Weights of a small image autoencoder: encoder depths [6, 6, 6].
Rows from block 13 of the encoder of a small image autoencoder, named by matrix and row number. Rows with one number belong to one channel. Each number is 128 + 32 x the weight over its row's rms, rounded and kept within 0 to 255. All counts start at 0.
Before each channel's rows are labels from the 100 images, of 14848, where the channel reaches its highest value: "colour at peak" is the nearest of a few named colours to the mean colour under the peak. Only what is clearly more common there than usual is listed. The data: simulated stained blood smears.
# convs1: grouped (20 groups) 3x3 conv (encoder.blocks.13.convs.1.weight, 320x16x3x3, each kernel summed), inputs within the group 0-15
# convs2: expand pointwise conv (encoder.blocks.13.convs.2.weight, 320x320x1x1, transposed), outputs 0-106

colour at peak: purple; brown
convs1.221 [115  83 125 138 196 169 139 116 140 130 168 199 110 113 134 145]
convs2.221 [126 138  52  63 140 123 120 119 114 130  55 127 126 119 129 105 129 193 111 115 112 110 182 180 113 103 132 142 111  98 123 100 121 137 118 107 108 108 109 106 181 193 107 120 126 114  56 109  97  53 126 134 116 214 130 121 127 101 123 165 133 163 118 124 187 116 108 136 112  92 136 121 116 124 139 129 112 120 121 119 118  93 108  93 132 160 119 118 187 101 102 123 126 122 126 137 113 149 109 202 147 100  45 114  85  90  62]

colour at peak: pink
convs1.307 [170  90  60 108  96 112 108  87 159  81 141 153 147 141 140 118]
convs2.307 [125 145  32  72 133 139 140 149 135 132  94 159 134  64 153 129 142 122 131 138 119 126 122 115 137 116  99 149 114 105 128 104 110 138 121 110  81 111 104 130 112 147 121 121 118 127 108 117 137 177 123 110 130 126 107 118 122 138 107  97 169 147 104 164 186  85 132 168 114 146 122 118 137 116  81 151 127 121 122 121 139 167 127   0 147 130 117  73  36 210 102 133 135 124 140  96 120 139  91 127 133 133 107 117 126  80  64]

colour at peak: grey; purple
convs1.232 [103 119 176 107 136 114 178 103 140 103 139 159  90 118 196 167]
convs2.232 [161 110 101 144 133 128 126 134 138  80 117 120 119 122 147 130 118 161 135 131 113 108  72 117 107 111 118  79 107 110 115 106 185 110 105 111 164 104 171 100  42 181 102 110 109 110 126 126 122  72 121 123 114 185 124 112 115 112 109 121 101 138 180 113 151  53 103  67 110 109  88 102 103  92 113 102 103 102 102  99 142  87 107  88 128 166 139 139 132  26 118 136 138 126 142 145 126 124 178 185 113 149  77 117 221 113  99]

colour at peak: white
convs1.116 [133 140 154 126  94 129  58 136 139 134  38 131 144 104 134 146]
convs2.116 [118 146 147  75 144 124 123 113 128  81 153 187 121 210 119 133 119 142 136 121 132 131 138 123 129 133 117 172 130 142 133 132 131 126 131 133  68 127  85 125 100  75 116 125 123 146 203 128 124 173 123 124 117 121 135 124 124 118 121  70 127  16  80 128  55 123 119 120 125 138 146 124 118 118 222 100 124 124 124 123 123 129 156 102 117  97 134 172  97  86 108 129 130 130 123 111 132 131 165 108 139 142 133 141 133 124 191]

colour at peak: purple; grey
convs1.76 [ 97 124 185 154 107 193 158 134 120 117  98 103 106 147 137  70]
convs2.76 [131 152 143 152 169 143 134 147 137 169 147 190 143 197 132 168 120 184 177 143  89 136 127 113 128 110 162  57 102 210 102 118 251  89 137  86  93 135  59 149 153 144 127 115 117 116 151 117 133 157  93 108 122 102 107 118 114 117  97 133 187 122 112 126  61  96 132 150 114 133 106 119 116 137 217 165 122 123 122 122 128 127  89  99 132  93 142 127 106 153 134 126 130 120 124 160 125 132 101 108 104 144 196  71 119 118 210]

colour at peak: grey
convs1.234 [119 121 170 100 124 111 186  99 132 102 145 165  94 114 189 171]
convs2.234 [144 105 135 133 110 136 125 134 134  73 102 152 132 150 132 119 132 130 128 133 112 119  40 158 123 115 124 101 118 104 112 124 136  98 107 126 205 112 187 119  90 191 107 114 114 101 170 153 125 106 121 121 117 143 117 114 115 111 109 113  72 134 170 127 131  92 101  89 108 145 100 108 115  94 136 107 110 107 104 104 139  64 125  86 118 153 141 115 130  96  85 138 136 136 138 144 141 134 174 165 125 103 101 116 226 125  85]

colour at peak: purple; grey
convs1.195 [146 216 136 108 134 102 167 100 154 111 121 121 102 163 113  88]
convs2.195 [121 122 157  91 128 115 112 138 114 185 207 155 105 117 112  94 131  83 101 110 123 104 183 147  96 125  95 145 112  82 132 110  70 125 125 118 198 133 165 124 188 190  95 105  86  79  32  55 104  82 115 118  99  97 134 107 106 109  83  69 118  97 143 128 139 107 114 130 113 152  74  98 118 100  44 100 116 106 103  98 112 117 143 152 105  59  84 147 124 139 127 111  93  96 110 190  94 113 124 225 132  78  88 109 143 103 147]

colour at peak: white
convs1.68 [141 131 124 102 134  53 100 113 133  58 152 140 140  80 119 156]
convs2.68 [141 112  92 129 113 129 129 132 121 114  48  99 132  30 129 122 130 162 115 134 141 124 139  31 109 144 113 106 127  91 142 136 110 129 128 136 118 127 144 123 102  14 119 120 140 107 154 188 113 198 133 131 119 125 125 122 125 120 121 136 123 117 113 127 141 150 116  73 137  87 113 126 117 134 143 194 122 118 122 121 145 171  89 122 133 143 139  78 219 197 145 139 145 154 138 126 159 140 127  94 130 168 158 137 176 132 157]

colour at peak: grey
convs1.236 [ 68 130 119 127 150 138 106 145  97 123 102 122  45 168  97 138]
convs2.236 [123 138 126   0 126 128 124 118 126  75 180 112 132 110 124 129 118 135 134 130 133 135 101  97 132 134  44  38 135 145 118 136 116 143 120 142  98 112 102 116  21 105 121 128 138 115 169  77 105 227 145 129 130 164 125 137 130 118 142  71 161 129 101 116 116  93 109 181 130 172 132 124 117 115  81 176 118 120 122 121 121  81  47 206 130 171 123 139 148 139 119 128 124 134 122  62 136 129 116  94 130  34 172 130 116 107 101]

colour at peak: grey; purple
convs1.86 [189  88 148 166 156 157 138  96  90 142 151  96 104 166 107 100]
convs2.86 [117 107 159 240 146 108 109  95 122  96 148 132 112 244  90 113 134  72 112 108 108 105 188 115 109  99 148 125 109 127 130  98 193 142 108 108 176 108 181 126  98 147 129 110 120 129 211 132 123 175 105 144 115 136 130 118 120  99 128 164 167 145 166 116  67 149 127 121 131  98 101 124 122 131 175  65 121 120 127 120 109  47 155 117 108  77 107 206  61 162 138 112 109 111 100 192 114  96 175  86 130 136 203 123  90 105 192]

colour at peak: grey
convs1.303 [116 136  87 137 135 119 156 153  41 160  71 137 120 104 128 141]
convs2.303 [126 136 243  87 118 142 145 157 132 172  87 169 143  94 164 163 129 122 163 152 127 143  68 211 139 140 154 107 113 169 142 124 108 133 121 127 137 111 194 145 121 233 128 125 115 137 172 124 130 145 111 134 128 129 141 127 130 126 129 136 173 115 199 155 150  70 138 139 103  81 135 122 133 135 146 181 126 126 123 125 131  97 181 136 134 132 123 107 126 173 128 128 133 125 130 191 132 131 131 228 123 152  96 103 147  89 132]

colour at peak: white
convs1.243 [ 82 118  90  92 113  86 109 114  54 127 116  93 116 137 133  86]
convs2.243 [128 135 117 102 130 129 131 121 117 144  80  37 116 133 144 117 133 130 109 124 114 143 160  94 145 121 200  89 123 141 111 125 138 108 113 126 170 122 158 125 165 116 107 112 101 123 203 146 115 154 111 128 114 119 148 117 120  93 113 194 128 172 171 123 125 195 125  66 115 171 124 122 123 111 145 111 118 120 122 126 133 110 100 122 126  73 136 154  25 152 152 134 134 144 129  75 145 143 139 198 122 205  98 108 102 116 190]

colour at peak: white
convs1.245 [101 114  94 108 108  96  97 103  44 134 127  86 130 136 139  84]
convs2.245 [123 147  66  66 144 130 126 137 122  72 197 180 131  47 111 149 108 136 159 128 128 140  90 162 123 144  74 159 119 241 133 144 120 123 131 130 132 130 164 141 108  51 151 138 149 135 145 110 131 151 150 140 139  54 135 142 138 146 131  53  93  63  27 143 104 129 140 193 128  99 127 133 131 148 163  88 127 134 133 134 113 106 127  86 107 120 110  60  48 113 107 116 114 115 112 204 117 119 139  61 142 131 132 127 128 142 194]

colour at peak: white
convs1.249 [ 74 108  92 104 100  93 115  92  45 138 126 119 130 141 138 108]
convs2.249 [ 97 134 128  84 130 112 113 108  98 191  97 127 102 137 115 101 126 195 104 109 113 129 129 117 132 119 140 119 117 156 120 123 112 116 112 125 116 117  42 112  52 148  91 110 105  99 134 119  92 178 100 116 106 100 146 114 106  92 102 118 166  39  90 136  33 130 109  78 131 151 134 126 116 124 164 143 119 123 121 122 118 126 141 128 118 102 123  68 139  97  81 122 122 127 121 101 125 124 168 139 126 108 183 114  54 114 173]

colour at peak: purple; grey
convs1.166 [ 78  91 117  92 188 148 130  89 117  99  99 138 129 117 165 174]
convs2.166 [136 161 172 131 177 133 128 134 125 175 166 121 129 104 112 161 105 154 166 133 120 150 123 199 149 128 165  90 121 143 131 132 107 130 130 121 116 131  94 131 147 127 132 126 135 132  93 143 121  93 125 139 118 119 139 129 125 116 120 105 161  76 127 122 123 123 130 185 120 121 114 124 128 134 185  97 129 120 127 124 125  85 198 155 108  46 148 192  64 159 154 125 134 142 121 141 146 132 149 136 131 163 122 112  93 148  91]

colour at peak: purple
convs1.165 [146 138 120  97 118 104 111  60 100 130 111  64  79 130  95 102]
convs2.165 [118 145  97 146 130 129 130 125 127 161 158  86 129 117 121 138 121 162 134 126 121 133 154 211 132 128 131 130 124 173 125 126 135 120 129 118 164 132 123 127 183  56 135 118 136 109 151 138 136  55 119 124 121 149 113 119 126 126 114 157 199  59 103 127  62 253 128 134 115 136 121 120 128 126 168 139 124 120 121 121 138 175 158 112 127  23 134 116  39 119  66 134 133 136 133 194 138 139 125  51 125 120 206 121  76 116  18]

colour at peak: grey
convs1.206 [161 216 158  98 136 105 142  93 150 120 104 154 112 163 113 111]
convs2.206 [113 154 182 189 131 130 127 124 125 188 152 151 137  68  98 148  98 103 154 122 138 136 155 128 111 158 233 198 129 123 136 149 109  97 128 142 152 128 123 132 164 186 114 125 129 117 115 155 121 152 118 126 123 155 145 131 120 139 107 149 135 111 109 138  94 123 111 134 156 132  93 120 126 133 231 167 127 127 121 129 124 125 126 190 110  83 115 187 111 150 156 123 133 130 132 202 132 137 115 104 103 176  82 105 149 153 178]

colour at peak: grey
convs1.139 [112  92 141 130 192 180 109 122  67 100 124 144 129 127  77 123]
convs2.139 [139  92 124 117  99 133 133 135 123 115 145 128 122  79 134 130 134 152 133 128 130 125 158 156 121 133 217 143 114 189 139 132 124 119 126 126 161 127 114 149 126 112 145 124 122 144 135 124 143 131 121 118 127 145 109 127 123 139 109  97 162 205  66 148  60 135 145 106 116 117 111 128 147 116 105 142 129 131 130 131 133 126 151   0 132 122 108 105  95 239 128 126 128 125 125 168 126 126 165 136 142 139 122 126 185 127 111]

colour at peak: grey
convs1.259 [103 116 115 127 144 123  80 106 137 142  44 135 101 137 124  64]
convs2.259 [161 129  90 144 150 147 144 145 156 133  47 134 169 155 114 148 138 144 159 148 150 142 144 113 134 150 170 165 147 126 128 163 239 127 144 152 163 138 124 168 210  96 164 136 139 126 255 150 123 105 149 132 139 222 120 135 135 153 156 138 176 167 189 114 189 194 131 110 153 148 143 146 145 164 177 174 143 143 141 145 149 152 139 110 155 143 128 119 147 147 143 138 139 135 141 110 134 135 191 187 148 140  58 187 146 171  55]

colour at peak: purple
convs1.296 [126 116 172 135 127 106 137 119 170 180 147 128 151  38 134 138]
convs2.296 [165 100 193 146  86 158 156 178 137 223 138 246 159 159 159 133 165 233 125 155 133 128 152 232 130 134 253 196 125 153 128 142  87 110 133 126 130 131 221 143 187 164 130 124 115 127 158 112 134  98 103 110 127  79 118 117 125 133 119 124 164 120 109 135 149 161 138 136 103 103 113 123 136 100 159 145 125 123 123 128 162 138 131 145 164 171 130 171 145 219 161 155 151 148 157 125 149 149 155 162 126 150 150 128 114 112 157]

colour at peak: grey; purple
convs1.5 [131 130 115 126 133 136 163 108 155 153 122 115 115 235 125 164]
convs2.5 [117 126 125 138 103 126 119 145 126 182  58 140 145 132 102 132 113  91 150 131 117 152 122 158 150 118 164 119 106 155 115 122 146 110 125 106 167 123 184 142 174 177 124 116 110 135 130  77 111 173 123  98 116  93 105 117 114 115 126 160 179 174 190 153  82 117 133 159 109 170 120 123 115 109 106 255 120 120 116 118 118 128 191 124 113 116 123 216  74 150 163 127 127 135 109 153 144 131  95 177  99  96 119 114 151 100 188]

colour at peak: purple; grey
convs1.224 [148 125 117 147 121 145  37 150 104 145 104 134 139 142  78  82]
convs2.224 [114 123  31 195 112 121 123 122 115 121  94  99 121 119 120 118 121 133 118 117 129 133 172  87 138 126 180  79 129 130 130 122 229 146 138 118 188 141 148 152 188 151 157 136 145 147 177 112 155 165 116 130 142 168 131 136 136 142 128 140 181 208  63 146 150 149 153  75 117 135 134 141 147 132 155 126 135 136 138 137 127 101 146  75 122  88 112 139 180  97 121 127 119 126 120 122 127 119 136 148 138 173 180 138  26 135 163]

colour at peak: grey
convs1.176 [ 82 130  78 119 132 152 116 118 125 142 118 121 117 139 227 106]
convs2.176 [116 174 100 213 174 125 123 124 117 126 124 169 117 149 117 137 108 149 146 121 114 137 137 150 154 104 173 146  98 148 141 100 151 132 106 111  86 102 193 112 177  90 123 120 151 101  87 227 103 165 138 147  98  95 153 121 115  96 128 107  85 127 184  99  60 107  91 136 127 171 106 104 103  97 191 150 111 106 102 101 122 168 185 146 129 150 129 186 133 104 112 128 136 151 126 162 150 156 168 184 138  62 154 122 103 104 147]

colour at peak: pink
convs1.156 [111 129 114 131 125 135 137 146 140 149 136 157  38  52 123 130]
convs2.156 [116 154 147 131 166 130 122 121 118 164 136 167 121 171 102 149 105  45 150 120 108 145 123 172 134 128 151 109 107 116 120 128  77 130 113 117 202 119  79 132 101 140 137 132 122 171 106 120 131 155 127 136 119 179 139 127 127 124 115 160 118 183 152 145 189  94 133   0 118  90 123 128 126 138 113 112 125 129 127 129 126 159 186 157 119 149 124 170 116 176 126 132 127 134 122  82 146 141 178 127 132  46 189 113 167 155 128]

colour at peak: white
convs1.246 [ 94 131 121 107 120 104 122  98  18 130 120 132 126 142 134 103]
convs2.246 [118 128 146 169 145 117 117 120 122 172 125 118 118 177  98 134  98  71 147 115 119 130 194 125 126 126 219 151 121 147 138 119 113 134 118 131 149 115 125 130  72 145 131 128 122 142  72 199 130 162 136 127 130 147 127 126 130 130 131  82 151 121 174 123  97 169 123 135 114 170 138 126 120 117  55 164 124 123 121 124 106  92 225  67 109  67 111 165 111 126 102 108 112 111 107 139 106 114  78 146 143 154 102 139 148 109 119]

colour at peak: grey
convs1.225 [129 107 174 113 133 110 176  95 199 127 129 149 110 106 183 153]
convs2.225 [149 116 144 143 129 129 124 124 127 119 130 134 121 154 154 118 143 147 109 129 118 114 140 204 117 113 126 153 122 193 119 106 148 120 131 116  81 122 192 115 105 149 124 118 108 135  31 117 139  19 101 116 128 167 120 110 117 122 111 245  55 174 127 100 166 116 126  92 127  54 105 119 129 105  89 187 121 117 118 122 131 100 190  84 141 126 109 168 134 132 126 130 128 111 140 118 109 113 148 245 125 179 143 136 195 148 132]

colour at peak: grey
convs1.173 [ 72  90 113 118 172 148 147  92 153  95 102  95 143 120 137 188]
convs2.173 [113 174 107 206 185 124 121 115 107 193 111 112 108 123  89 173  80 155 186 110 109 148 154 174 159 114 115 199 117 153 150 114 154 146 128 115 170 126 209 118 171  69 136 125 161 127 142 193 119 134 135 132 126  69 125 127 126 115 127 167 173 173 102  87 123 152 116 162 110 175 116 109 125  95  85 127 118 114 114 116 115 132 133 168 105 121 133 161  70 176 122 116 117 137 104 150 143 128 220 137 127 155 137  95 104 157 116]

colour at peak: grey; purple
convs1.295 [145 107 156 105 120 133 150 104 172 170 182 104 110 191 112  89]
convs2.295 [115 130 118 173  91 127 118 123 125  95  95 185 129 167 132 111 132 254 100 131 108  80 146 129  90  96 103 131 117 151 110  85 160 143  86 113 109  74  62  77 164 113  91 104 108 101 167  78 107 128 110  99 126 178  89 107 108 103 133 128 163 177 128  98 144 123  79 208 109 179 105 100  92 100 133 138  97  98 102  98 120 116  67 133 128 132 117 108  89 109 243 124 114 118 116  36 115 100 170  93  69  95  92 111  58 121  58]

colour at peak: white
convs1.255 [ 75 113 100 114 101  74 102 106  53 135 125  99 131 145 145 103]
convs2.255 [127 154 118 157 147 138 133 147 137 107 136  77 124 153 141 146 114 196 149 127 116 135  65 113 131 124 168  84 120 177 118 126 108 127 126 114 162 135  60 142 183  88 139 130 114 157 132  60 146 235 120 145 116 113 158 135 133 123 126 142 174 101  66 128 119 151 141  81 105 200 138 126 130 115 140 200 122 124 121 127 124 121 138 129 128  98 122  76  42 151 125 126 121 122 119 116 122 124 178 131 147 142 221 127 100 119 104]

colour at peak: grey; brown
convs1.290 [154 107 153 104 115 130 153 106 177 193 178 107 109 175 113 107]
convs2.290 [148  90 109 157  78 135 127 106 156 137  70 200 137 156 130 124 124 255 100 140 142  91 127 144 107 114 102 151 135 134 115 122 152 109 113 126 138 115 126 112 173 142  98 105 115 133 154  74 116 120 110  64 102 148  61  96  99 107  93 112 143 168  90 100 155 112  87 213 105 144  93  95 109  69 124 159  94  88 103  93 146 133  91 154 164 143 116 153 111 134 197 150 130 151 144  89 153 131 164 116  98 123 143 131  62  87 121]

colour at peak: purple; grey
convs1.114 [128 132 125 160 147 136 213 140 128 116 187 148  95 173 129 150]
convs2.114 [122 163 166 107 157 129 127 121 134  95 129 111 127 102 128 131 117  92 138 131 143 127 255 174 129 136 141 106 127 165 117 132  82  96 128 131 146 132 155 127  90  50 118 131 135 121 191  89 119 157 135 134 127 122 124 132 126 120 135 237 227 155  94 125  65  66 110 135 115 139 134 115  99 126  83 115 111 119 115 118 141 139 185 168 135 127 124  87 146  95 205 136 132 124 146  54 122 151 134  82 132 178  20 122 148 116 113]

colour at peak: white
convs1.70 [146 111  93 141 137  47 111 100 144  89 145 150 140  72 119 155]
convs2.70 [167  98  77 172  87 144 149 153 142 142  93 153 147  33 173  94 187 124  72 150 148 108  86  56 105 135 135  87 132  55 124 148 141 110 131 139  34 136 210 127 157 137 115 120 119 127 104 163 134 255 120 125 122 164 113 117 121 125 116  93 105 124  96 123 177 212 105  91 144 125 116 118 106 135 242 150 118 120 119 116 144 117 122 137 150 117 141  59 218 141 148 148 142 142 148 180 140 137  90 139 124 180 132 133 110 131 143]

colour at peak: grey
convs1.78 [100 124 193 167 114 193 169 136 131 106 105 119 105 148 135  87]
convs2.78 [131 170 151 161 175 136 137 150 141 168 161 197 131 203 126 171 100 175 192 129 105 143 174 177 129 128 179  65 118 146 102 131 255  66 130 116 104 136  96 144 143  96 130 118 122 111 140  69 141 162 104 123 124 113 131 116 117 121 112 163 139 116 144 110  68  75 113  77 109 119 113 113 110 133 188  92 116 114 114 116 118 183  70  93 105  96 146 117 154 137 114 129 122 122 116  78 122 144  64  69 123 147 219  76 175 135 193]

colour at peak: purple; grey
convs1.67 [ 92 136 193 149 115 179 154 144 145 128 102  93 108 145 138  68]
convs2.67 [128 136 126 176 151 129 123 132 134 169 179 168 120 255 138 149 120 165 160 132 102 136 131 120 125 121 191  92 111 255  98 125 204  96 135  94 120 148 109 142 150 158 132 116 115 136 130 130 154 180 107 117 120 118 123 123 119 127 115 146 198 180 102 117  46 133 141  67  88 109 118 126 121 122 185 105 124 124 120 127 129 113 143  75 128 123 133 164 151 174 119 125 134 122 139 118 121 130 123 126 119 225 178  76 121 137 218]

colour at peak: brown; grey
convs1.266 [ 98 124  85  76 119 135 162 154 112 141 188 126 121 194 144 142]
convs2.266 [ 87 100 148 212 114 112 111 112 107 124  81 135 110  85  95  87 139 126  80 112 120  98  80  81  96 124 127  99 121 102 120 109 231 122 120 109 153 122  56 139  86 109 113 111  99 103  98  57 126 181 102 117  96 133 110 112 115 105 124  91 168 133 176 131 235 117 137 173 114 131 122 128 137 116 175 106 122 124 122 126 115 111 152 136 135 121  95  90 152 110 101 115 107 109 113  99 108 111  67  74 128  65 102 129  66  89 123]

colour at peak: grey; purple
convs1.51 [120 118 168 113 128 127 187 132 107 207 115 125 159 106 116 178]
convs2.51 [113 121 147 206 121 116 128 117 116 131 167 102 105 175 131  97 133 148 104 111 133 114 160 209 104 129 146 117 134 143 112 140 115 121 129 133 182 132 129 124 154 215 118 115 118 124 156 208 128 183 111 112 115 182 119 110 119 113 109 106 165 143 149 101 133 155 102  96 122 101 102 114 111 105 176 120 111 108 113 110  87 178  65 175 120  95 100 135 154 210  71 112 114 107 116 168  96 125 121 117 145 186 192 132  96 116 137]

colour at peak: brown; purple
convs1.2 [113 124 111 121 132 125 148 191 160 152 149 125 102 218 129 102]
convs2.2 [146 116 168 107 140 123 134 145 126 153 114 164 154 135  99 134 122 103 147 119 112 114 134 180 120 110 166 101 105 146 100 112 136 111 109 102 168 115 122 124 148 119 113 110 118 114 140  74  95 167 108 110 109  89  95 111 108 101 101 148 103 166 127 113 133 147 125 176 102 184 103 109  98 125 128 161 112 115 114 114 121 137 184 127 122 169 121 204 124  82 192 128 119 129 111 147 124 104 135 188  66 100 105  80 160 104 146]